Rows from block 3 of the image encoder of a small image captioner, named by matrix and row number. Rows with one number belong to one neuron. Each number is 128 + 32 x the weight over its row's rms, rounded and kept within 0 to 255. All counts start at 0. Numbers have three digits each.
After each neuron's rows are labels from the 100 images, of 14976, where the neuron reaches its highest value: "lies over" is the class under the peak. Only what is clearly more common there than usual is listed. The data: simulated stained blood smears.
# fc1: MLP up (encoder.blocks.3.mlp.fc1.weight, 1024x256), inputs 64-127
# fc2: MLP down (encoder.blocks.3.mlp.fc2.weight, 256x1024, transposed), outputs 64-127

fc1.234:073115179112162086148144068096098173108082132169151063105139127110137141139131105139125091101197094156120113128154056163129119108100128119160082148185118140194135136179120147142098115194151165
fc2.234:110117158112133094150104160053120186113061150138169151075128112108124144155130087106187089109164117120129084097168104137074088098105119089147141140107098084203194143126131132138199130194106158
lies over: large cell

fc1.503:102152150127143115166155064096133166121098124154171066135162096100101113130103123136089108116166078157122102119175086153146156113116164095141124158169134146211126131164117128131114163133117227
fc2.503:106138094151121106135142138107154115085088079126187167123048074126120129206078138094193142114123119111143153124169119168139111119172128108103122113098124171161188153145194155180124146208152161
lies over: large cell

fc1.60:087161145112138089166106137139099097136092129145094054146163121091073133138123061077110156195151073147151070116187098140105109131152198092168127129105064137182074078169143173066099111183192156
fc2.60:208136132084158168189171073148111087116092136149122130162134067110065105161079129086153099127139124093088088111149141162110125098143170128046095142094157159083146091137167120157138137123188142
lies over: small cell

fc1.480:113125176108099136082148056140079115098130119133138146134130157144131151116137148214108096100165121139123132134102139117159211142112117150190173155161183143162059154138133133072023145145092140
fc2.480:133127153138200159143104128178151109127080177155102131047088178108132091083122112132128089137097173164142144120176125135170079137055126154133167158157140128081204122125171083092128077110118100
lies over: small cell

fc1.202:163137165107149151118103090175119135124099141187115148122109150107151104091161090172098131129119101142116098102108108136182146121069093181171127108192138090078123105148156117085038059196054129
fc2.202:137118117084072133112113113159115143114148179121110167155152200183133103072145061155116087131117117154126167110134142087126122111123145120204141145101122142142168105134141127159187066123167131
lies over: small cell; large cell

fc1.537:107142131105102084113127145071154157136144150141094150131148114104182108033146097196103137083113107164126120110089098122165202106128105158193136150188108144146110068152055107116137157161027155
fc2.537:140127150131105119125143132116121163133143152134106139108142157095159098093145120160167156117081152159119156131079158169194137147130034161191088185143175042085145206129100094121159165107105088
lies over: small cell

fc1.584:074093155111148105149131142128131125090115140141107107156155138104114147098124109196143125158136096132096112136134165125120137120154138113140141122130096088180027097096088103095110146194171152
fc2.584:129079144142097098128101109128117097147109174102104139111148167122118096141181110086117085166182103133140157180164145139073078183119133100078189132137126119119094117098143145115131106133116113
lies over: small cell

fc1.319:119102018114122121135127114170076130113162138141135110115132199119139173055129126209136108113163128160168135126084148162152149077102111188154123099181132135156124144149118073148127119183116167
fc2.319:135165122141132154069102128164054124122149103126131136132123116176132146088101152187152088157134170083105133183141157118107084126132142153136157080087153177087134155122140075134150122049086055
lies over: large cell

fc1.325:154099154159099120088164100160123140100135115182041114126139116079117207141130153102130098147169107080117154129109075138151091103116111144147102110065046138098121132131149125074107144166164101
fc2.325:194163095153144129082155097139117127163077148146116153105126123160165165154134195127144145062114128101106104166135168138106104194110129125089129151152119171111149157076103117118046154101083073
lies over: large cell

fc1.121:104197194119121133080126061046129160148111149129120121111116090114127074108165084128123182097124113172095157107123040137215146113075134131189099161200099150169142121213107141110126161132081166
fc2.121:114088136199105118158118152142152148062123092139151169099193134145163129048096095134083082107077097106130150142106169117125129167127092127145152144137180122174121124095138119157166124167119121
lies over: large cell

fc1.521:110113164115131103142152099118169137123097136103127149111157156192136175110149147168114069112143062133104104164103124132114115112138119111126132154141107161164111118144123116152116078102171185
fc2.521:125097150208116130190133130126179128112157135164103146091168110149136095107158109145105131060118084148137142086166062143147116192113077100166093170133117087149126121134108120160079162140148193
lies over: large cell

fc1.113:036142140126151117118116080087137142122086126170142119152136117135143104095105086122106126112191104124143115115155073138107142129130195102155110120172094130219138128179118179151122133165124221
fc2.113:119159159105137108095173133145133093083060144118167180162052067114122128129127107107170122091097091146119138090170156177128153133126142127125140128125141163139167172137149132116143174185115157
lies over: large cell; nucleus

fc1.230:088169153103174135162089071141123185127117131147102055134122104080128121097161067115112108151177107205116077103114025156173140139104168132118126129223067133158116122192126140049111146126144172
fc2.230:078105101209160078134145140158169123118119103123192200122135135145145165098084113115133118103089146116172135115136106129145105191109137105091141140102161159183138128171138102141135093196167152
lies over: small cell

fc1.24:087144136126149181135131092145101135089121138144120117189156117177109164116153067147103100146130089137085105125145137111111135106143179126121106097157088110246100092144122092122134112187189213
fc2.24:133112054153104089142110129134121067118133140149125146082160105154150125146099094101109168098143108153224157120125088159148084176124088107094126129196129175151143131126156158147098162117133135
lies over: large cell

fc1.344:069066142130147091159171225159167110139089133085150148106092163105177191104133131115147103047117093153158130092145131162167149152175141108135161163099113111153153097084066122103069094155166142
fc2.344:147169137133120140099099147055158156174083132114102124129181103160124126166149179117118228113119175081123120156083140105111105170204135105099106160086138080097124148122120165164166174087052074
lies over: small cell

fc1.164:145110183114149089186135123093129185158103120126128059075142175088156166099132149213111076094140112138079144147161128138144108115137113122143114134110122142156067118147118076111084135197203158
fc2.164:164107156196107143126124166157208082136095106138119175087157098164154124050092171113119111101075155117120149150144121143147081159185046118091131115098141115088151109133170097196165144148070088
lies over: large cell

fc1.44:111112190054146148132077116123146102121110128172102112144151138159154091120117117139131103146205124147136116088122098156121158132104123081239130138167119158156106110186138191117061101146135143
fc2.44:172140134103121139142114113167084085147093162080135139145104102106121103133168040040131061145141046173128162099182145133097130120119162105114152124110136111160157113109191123135138091107109129
lies over: small cell

fc1.602:123153067112104108077128120146121145097147127122149112111090178097097160126118157193136122130130122174122165155072149127123135117089141202107129163132160136085085134097094049089109102146119102
fc2.602:112127168066146142045121113163102149128133182140128173116086144092133117092120211171194137160129236106110125192135185171222096190129137177137121141135115133093134136157097107124163121075100094
lies over: large cell

fc1.748:117176133140175129147094109123123176162139136135114098103101136070143104079168062120126125137156110183110093096106039171165141143120169141124136130211047098140107116169121130026120163107095138
fc2.748:088134112168179114109151125192119089118122095105159175134121121140164150107089093109134140139108110139180153093143110109121111190118145114090175099135132153148146140138179130082152102156150152
lies over: small cell

fc1.704:094120086147112102089153118171098102134141121116154194119094162121152161096165137199163119069144151152165165158078169117168131122100091192178194132138161114106118151122085103098107123191036135
fc2.704:160099105092109153122111123187094124136214160174124137137118195138133107046142114163143107163168173108127163173092171131148125163137097169135149071098152082061136118121133121115166108073106089
lies over: small cell

fc1.209:169152032114122103161073147121124144129140178131126058116112121113100104132149163136095161130180085155185118132100130105141132094119159123078113120199106150080071096126133119113075123120084134
fc2.209:110135150093143130070098127141138123123152194068126092106143123104112132054124200137154120154167135145118157171132160182136144109116140137113166162172095162085138127108133142111148134088132065
lies over: large cell

fc1.269:082083162087140146114105099098165130154105128116118153116144147167095149136138101141094126121196099139145139112086098149119126117154164094176144137161093115131143130137113191139138101126129178
fc2.269:155110162158152173147175098116149131118056124130106208117176088153113111149130117139127140053067088089099154102140117141126126194157091102170099190073109118139146076116097148168133130154174153
lies over: large cell

fc1.213:135124183087115139128068116127115127132134110122099156133103132115175143128127114119095088152137063161107110120080116114177146126150131152174139126153094046154133106125105165104090066161188118
fc2.213:099110178226142117147150134100175153086097108106173154142174092154102100160096110135120136091079120068106089125165130096100140148127099087130102194074142112183131127108108139170146141113190137
lies over: small cell; large cell

fc1.451:100106139099113104105145114119160128187110155119098113120159156168113156108160102191107130115187098157144145131118069143099139115084162150137141126177099117149100136134110101116087082136134185
fc2.451:149134100106140131138162103103094169155152137136112189129109092114145107096136061147154169080102162139134178107130111153210128178128111152157091104123072150141157114214069152163217160077161163
lies over: large cell

fc1.494:156134164086117088154130139079155129154064134144084163101142146153206133027148081132123105072105139133141107091138053143137104131142161086164168126138066126154181081190089166162143141146080143
fc2.494:124173097136166193082113131115149128166182154127111136119081085144153104143165120113104183062139156163158186100090075167178176144139120163159090112193131117060171153165123162118156149104096123
lies over: small cell

fc1.421:182106186101140159137126109145138149145080120164114145126106120139141127123151110071081146182133085123134100102207121142124126159179163103153113172104082125095144162105235165098133064153144121
fc2.421:174054190078128183090122100193044057148157125156138192123119149147100089126095119135111005126136152109106173107201079173118100161128129162127163095023150122071091075153175106159163124135140083
lies over: large cell

fc1.266:152151134095127188145078067112097163083125134125137061154160102116086143156100149082127117153186075162110094177134172098112126077147143145104069131129125132110118080099136136182115064190151142
fc2.266:146152133209107153136170106153108113081162045162168190106085103081166126105076137142168180140059129073119124144159142136200129146156078175153057135117188149135136150152108074143104191127151137
lies over: large cell

fc1.505:131148170104122159090155114103089225103100144113148073093117113107140098106153078149142179098142044192113139157110082139137144093078129138187091171154100151166091113180143093124098109167095192
fc2.505:140137146173152157112099105144138149088085145115114135105153071139143149049133166108144141155152128148099144219128164098130060081138116151103118140106112147103144060123154127176190080136090090
lies over: large cell

fc1.471:125091084124147124145157144189126117105107167164144118143073116109115161157130189178137117109215084116135139134146156162096105161164153118136129129136139112125117128066172135114087080197071165
fc2.471:100127078127088079165119203155138073133140148159150117132079158139136136108097092137124104105095168124177092078148185137116106140173195108094192097112126158106161101094107171150144136141103111
lies over: large cell

fc1.628:125123135122118117165110120174113122081109135218123069146165111165133103140133116187084067143168110153138093091181069148084121151122122081201164102149121144154145113164171161112113081190131170
fc2.628:120149132108153113070133141120151132142065121073221185123085068113112125155098108090156106091131107135121179120144147156107156120111169125081142117136136121178214169118124154159196145131069165
lies over: large cell

fc1.34:106118108145102111170114100166114129117124143216061069153134130090078169110113139150083117129157093149145084090102077150140144104121141129161146119147074133170113126146142131094085140152133184
fc2.34:110115120088115132139144178135169128140150128084189104161103172077101146139111091100176111118131133136156105097163148140145154092133138146134109050114130093146195109120113137119165099133153115
lies over: large cell

fc1.576:110165152120175141164114092060120117141093146129141052121158093057100103124109108093120138126173056150114145130132128182146134125141158141133095144204110113148107104119078156099102146172101126
fc2.576:143124158099124094130162131141061123112076107136191132118078094110085116158079125083144099141147148070114129133198150134064099088154159128065166122101159167120131144134204136169161116197131152
lies over: large cell

fc1.58:150105056127122095146097133146130172119107113089098054130150147114079140178160129098093108148180066149110129150151096119051119123142182054138164136120062158131080125096213170085116063145146096
fc2.58:189128148085127151107112085127009104139142128187115162119088058098097095106073180121110064121174151049079162124188161159135134155138146190047153111094135154080100029111111147156121113064137106
lies over: large cell

fc1.624:131109224067128174112110079152095122098103139118130120163123127138081093118144142190090095172154080181108145121100136118128193160116120089245157179158142112107118150145177178060098072158111106
fc2.624:139124140155153175142121089200141128134193165148145125110143155121128072071186106112124081136149153139124135172145122147110089166066116129098132137157164157080156080112129108138176085059087141
lies over: small cell

fc1.594:121137064119150154181091113105126141137129137165111127106104132085113140113141090070133149116179138167149115126059050143159126137144137127134122106176069095112170133164110165095144171126062148
fc2.594:085172111133199136094150102093115127166151063115169166104124107149129136186137133075169098129158183079164138134143082135116088102137169140053126087129127140141156169182177125150144070141148115
lies over: small cell

fc1.239:167079140138166102170114106166120149108092124142174121114118140118119158087161166166102036092147080109134077147155144148129129155137161122093162135117173110056135134117190124111114074155108079
fc2.239:140127154156137144071066153122141135181120208131139141080132124140096094054113209125099092125110142131111220138142134160116101155100149118140162128128059118137133090123126127170243121145099087
lies over: small cell

fc1.567:106148108146085146137114106093161123131125133157099072155171126126139088068119129142099128108204108179151135097081088132140167124125150108152113106183100103111137093146118169098097170151088117
fc2.567:091140086071128083121152166125186095119149119130166171134117116127113158154114107121156115089147145138162111115134134171139148109119127131108147116178152110162169179099107108112103161120092173
lies over: nucleus; large cell

fc1.115:083078168135157043156126109118104112147099092160141152108110168088179202053091117116135092097138151144144097116174088154182130156120129144145173128136098100218140148164090116122060094177149129
fc2.115:119131107120106113147157150097179092181193075147159154159112117155121068143051142148116111091083194111121201088084110127136162152158157140144143082107179170100122144171118132197147191155083135
lies over: large cell

fc1.345:183150184093155143130130129128108110175079166127098128123130169127127117019138106114156146149139095157115166104147115164160116110073108172192121179150100118105151125151144112129101086169080111
fc2.345:133145150109109143132128133087096138141155141093122202149129113148142124066115120127134143121101180082115124187153153084122115175155096137166123109051077133112126062127064159211214103192083124
lies over: large cell

fc1.51:090108127132126082192144109112161115126127131147108056139187139115147149087111128163130124152151085178149063105155069130126143128128155078151131138169100132184076092173083118091115128125164192
fc2.51:108118121130108101170148110097152122119079093174146191133103078153080132176091109105160068080137132091101124092147143163108133115137159094114146104111100118193181191134118135173143183161089185
lies over: large cell

fc1.147:067151093132135096146128110110111128139165111195126081116109134066131188090091146149121137153205115166168143109096079165150120121115145159091116134176070142127085102133095123088050135117156143
fc2.147:128139093061158107147145137109196119140182139127153149121142129098119171166125167104196165142111182155115085132097146139174121051104122130102097111146092130143191144146082088147178156059156142
lies over: small cell

fc1.238:145107045140093094122150145162087141109149156134146149100118142142164183080129150249140120069134111170146092150104158138130098132081103176157148135184151105138135109100104060127102079145088145
fc2.238:083143146092133130115120165191158149155238144142166115089081157102125149061142165224139092137130192114134206160146129139134119127142116163193156109131140139110117117121127110132152084127067104
lies over: large cell

fc1.663:103130096102097113115127147169099132157133205123120090177120118125098132098157056180088129166128074174155124129124133137089168104135198140146151101156122128139120092108103135098146089149129156
fc2.663:181138150120136125197131130063123054214137115108094102107182147133103075100154072075092119124132114135149175052136058173121133170139124115137154145153105128106138085181107161112124146086206128
lies over: large cell; nucleus

fc1.720:129125237146144121140112116099146205123096136110144085094128113070103133143172117149094134102109070110082150158141084137169157138127113095176120153161121120157087100165141148046078161135128141
fc2.720:091103136175109100119121143136171073085120130091124138077187116134124146116047127112104126159089103126130149155125169120121107100116121143084138160124134179149127129064147106142149168114161120
lies over: large cell

fc1.618:121146115095077084142094180147071160083099168119149120113119105091141132126143088146147157169104068147162109147167122133134122131087124105174148186135112129198109101130138169095105104131157126
fc2.618:146112091122121131111135146073109109146117170118090123166171137158070120109175112137124145102103111107109149130132161147075144106148148138110089145092116104168128126088099093149183105097193142
lies over: small cell

fc1.299:075132116108132126136116096111106162134123145114164111113140114077062154143128074050142176179144096138148107145130100167114125101091155128115057133161109078194162129174122166144161084161219149
fc2.299:155155153168131166156159067097136168118117115186151136152120041120127100131111150093124129092094107101061078082157111132164165091124117125160080133118127112158148130179149108187180161068147148
lies over: large cell

fc1.745:138163099105152123125124104188084107139130192174101132149078124104117121135139147165121122099187106141155144134121156165128134135132173172132192126170128125108131130082132124049086124171030132
fc2.745:094122087145110061126125184148106112164089145166163148128091160138123138122120086136138108074159142124178142073190119154111089166142185101132157114112151139169162133145113160151144098168089139
lies over: large cell

fc1.671:131102107115107107155130145133098128119121146133137079153131124065101131145141140193102121162158076181144133127152133134108141139134120108153137109163114081102061111089158133037090103157167119
fc2.671:140089130135113136111120170202119109137176093155153127136151167132105107041135124119165047155181169050116147180135141171064123144182156118101176086047170116066126089074191122168200133154090101
lies over: small cell; large cell

fc1.351:148136159105158132153102101159087173116094167166116099100100106089165122141186135175136120105115064153145115112171102166175134149052107100188156190149145148154133100126139142074080106158080110
fc2.351:154134139146126100093156160096162057177191113099074121173167128149092075124128129122146151104099171125129153114145145144095134162105137134112157098087132124096132189110097100105149172017140077
lies over: small cell

fc1.698:121120125154148104174109105154121135139107109231170123121113132117063170128114145108122095129186111099138074150185136139126108086174149148101132098171118067169127087098127137124088055199157150
fc2.698:126159133131174149062191135111145125143124048118159186128058145097154145144079179104162155148065155117108155109130122130181122153146128146109113147087148180130155154135148103133093168138152123
lies over: large cell

fc1.465:104138086147102143164103132138126189148142153140143078112165131094111136140131083092131113187170030190111141143052099118135133078101105134138072137145084112147111095145152124150148078162190139
fc2.465:131100142153101114165163096141127119117150068140145153103155116139163135122115103106173094140084143106141077110193087110168098126131101096145122145122109154167095130167161097162113144099192146
lies over: large cell

fc1.272:099114139122156060210147123137144177100120116184208085137150130126121160121134115194089104117154130168117072127149077139134135117126159081131157177173125126195134112187114120130137144093158207
fc2.272:083141125143106092118141186135174124067115104132183198120010109135099135139093125121155136109070132146128161135139164169139109142164105123136140106105131164153157157120129144162161145236097185
lies over: large cell

fc1.250:053086116107087094179137142156130102139136131107175028110153173129078226189130130105118061143149129127169093160118157136082117078157154114089134118126128119124133055113090143156102087139203152
fc2.250:085114102174110121065131142145140100144171119178154137130143145156093128132116161155129136116142162095134205149128123148073120124138145121145117127115189159129149159105128124183139121136117142
lies over: small cell